config.toml
encoder_qk_norm = false
encoder_parallel_block = false
optimizer = "ademamix"
alpha = 2
Rows from block 9 of the encoder of a small masked spectrogram model, named by matrix and row number. Rows with one number belong to one neuron. Each number is 128 + 24 x the weight over its row's rms, rounded and kept within 0 to 255. All counts start at 0. Numbers have three digits each.
After each neuron's rows are labels from the 100 clips, of 14976, where the neuron reaches its highest value: "strongest on" is what is common among them; "lies over" is the class under the peak. Only what is clearly more common there than usual is listed. The data: telephone keypad tones over noise or synthetic speech.
# fc1: MLP up (encoder.blocks.9.mlp.fc1.weight, 640x160), inputs 80-159
# fc2: MLP down (encoder.blocks.9.mlp.fc2.weight, 160x640, transposed), outputs 80-159

fc1.135:115163162126111127139119131118130109117115095116061129157144089136141142148147122125140135155149084068139088122125134115165152142077116133118151139101083157136068114140147114117133100127148123135122103123114093099149121133138158114136083169
fc2.135:119111149133128101107130132133100110132119114140130138127100128153255119130122103115110121141121112149124104122125116134109125119147127128131123255141106143131122141148126140117144121124134134116115129105117162094131132135107151135129149127
strongest on: mains hum
lies over: key "2"

fc1.560:097132162104118127172131134127156127111121160127085149080150067169142108139104141114161133115159105110147104129101141135136149136138088121125171125089148115181117096112162113112137101121146136105130089092123132147160115110122117137140067123
fc2.560:150135140127130134117125129135129137131140127141112126128133137124255125138121133123135126136142127122136128126131137124131115127128121119107130255118126127110133129131129117127129129132136129126133135131136127111123118139133139137117123126
strongest on: number of keys: 7
lies over: key "1"

fc1.527:137098151122098149087157126118123134147120124156107133165099138138149148182103131090115150168155128095150104098119161134127143147145126125122147134168065149111107130104165154085134102121131107138108116109101135100144124104096159118116156114
fc2.527:134138151127126127120121146121123138127137139156102123133113126128255130132120123108152128140146106137150128133125124129118115129143129104128125255126124115123137111123134123118118139145123126129138122111119133096133112139127134130119123120
strongest on: key "1"; number of keys: 9
lies over: key "1"

fc1.76:111115157124097094074135145133134106104090093133145128188112115107143117150100098126085130157143097139115127125128130149149180139140165126141134132201089155079109146132177154090126107135138119121146151110094170073139113114103132098115139119
fc2.76:148106085134138128165115114090129150144143097155096125100132131122123160113177153144197133122117135153141157138115087105111093132092086136091153140113138094137138121144075132150107145119107119156107114137148093135130107167187166142093117118
strongest on: number of keys: 8
lies over: key "4"

fc1.384:126132135136095146141111094123104135143097150153096127120091136128137133146140142121140155149117081170085050125085119112113168135151142103162145128100086129125107090101153106121149109118135110074120114097134123088165134142115143129139106125
fc2.384:161139142138132137100122135134137124131137131145095135138127134115255124135111126114154125138157122108134130122130150138129104126138132121117137255117112132105129131140143110131129120130143128145144130128140140111132127140135131131113105125
strongest on: reverberation; key "1"
lies over: key "1"

fc1.248:082105145095114147162148154123146143090132113136087129141156090163150132143108109115169130114156111162138105116120120134146147125180120123108158138146141109111142102139142143121156116130133126156135097067133147125094086133126134126125147108
fc2.248:137132124133126129129132119147144122124130131129121132124130123115255128147122132123125126132147120126132122131134138130127114127122127125119133255120123126132128126121138127133124134131145131128134135123141129118131116130130127121124111134
strongest on: speech; rumble; number of keys: 7
lies over: key "5"

fc1.285:113092181115109099085143130122107098115108113129107140170088099181151114154106115099108127201162082138127122089113147132130178130136116115129141136133108141149094120142123149077125122114140134095099116099111147100133138131094137117119134141
fc2.285:132126117136133132126124128117119125128136121135115128114118132113255123136135114130138127131135125130140119132122125125134131130131129116133129255128117119134126136119137140142118123129137126138128112121121123106126144131128129124115132127
strongest on: key "1"; number of keys: 8
lies over: key "1"

fc1.440:113143167118102131130092125095114149141127110160104147156126139178145162110119095135158143144141101123137101104102121128117122133115135109122172133112083142123134098142158114092150076116156106107130102093111136093142089129117157127126116111
fc2.440:151137148132130127101128131135124116124136134139106129137124128121255124137114117118140129140138117120125134121126136131116118128137129121119129255127124133109134122146140117124130119137129127133127131125132131114127125138129138137121117127
strongest on: key "*"; number of keys: 9; mains hum
lies over: key "*"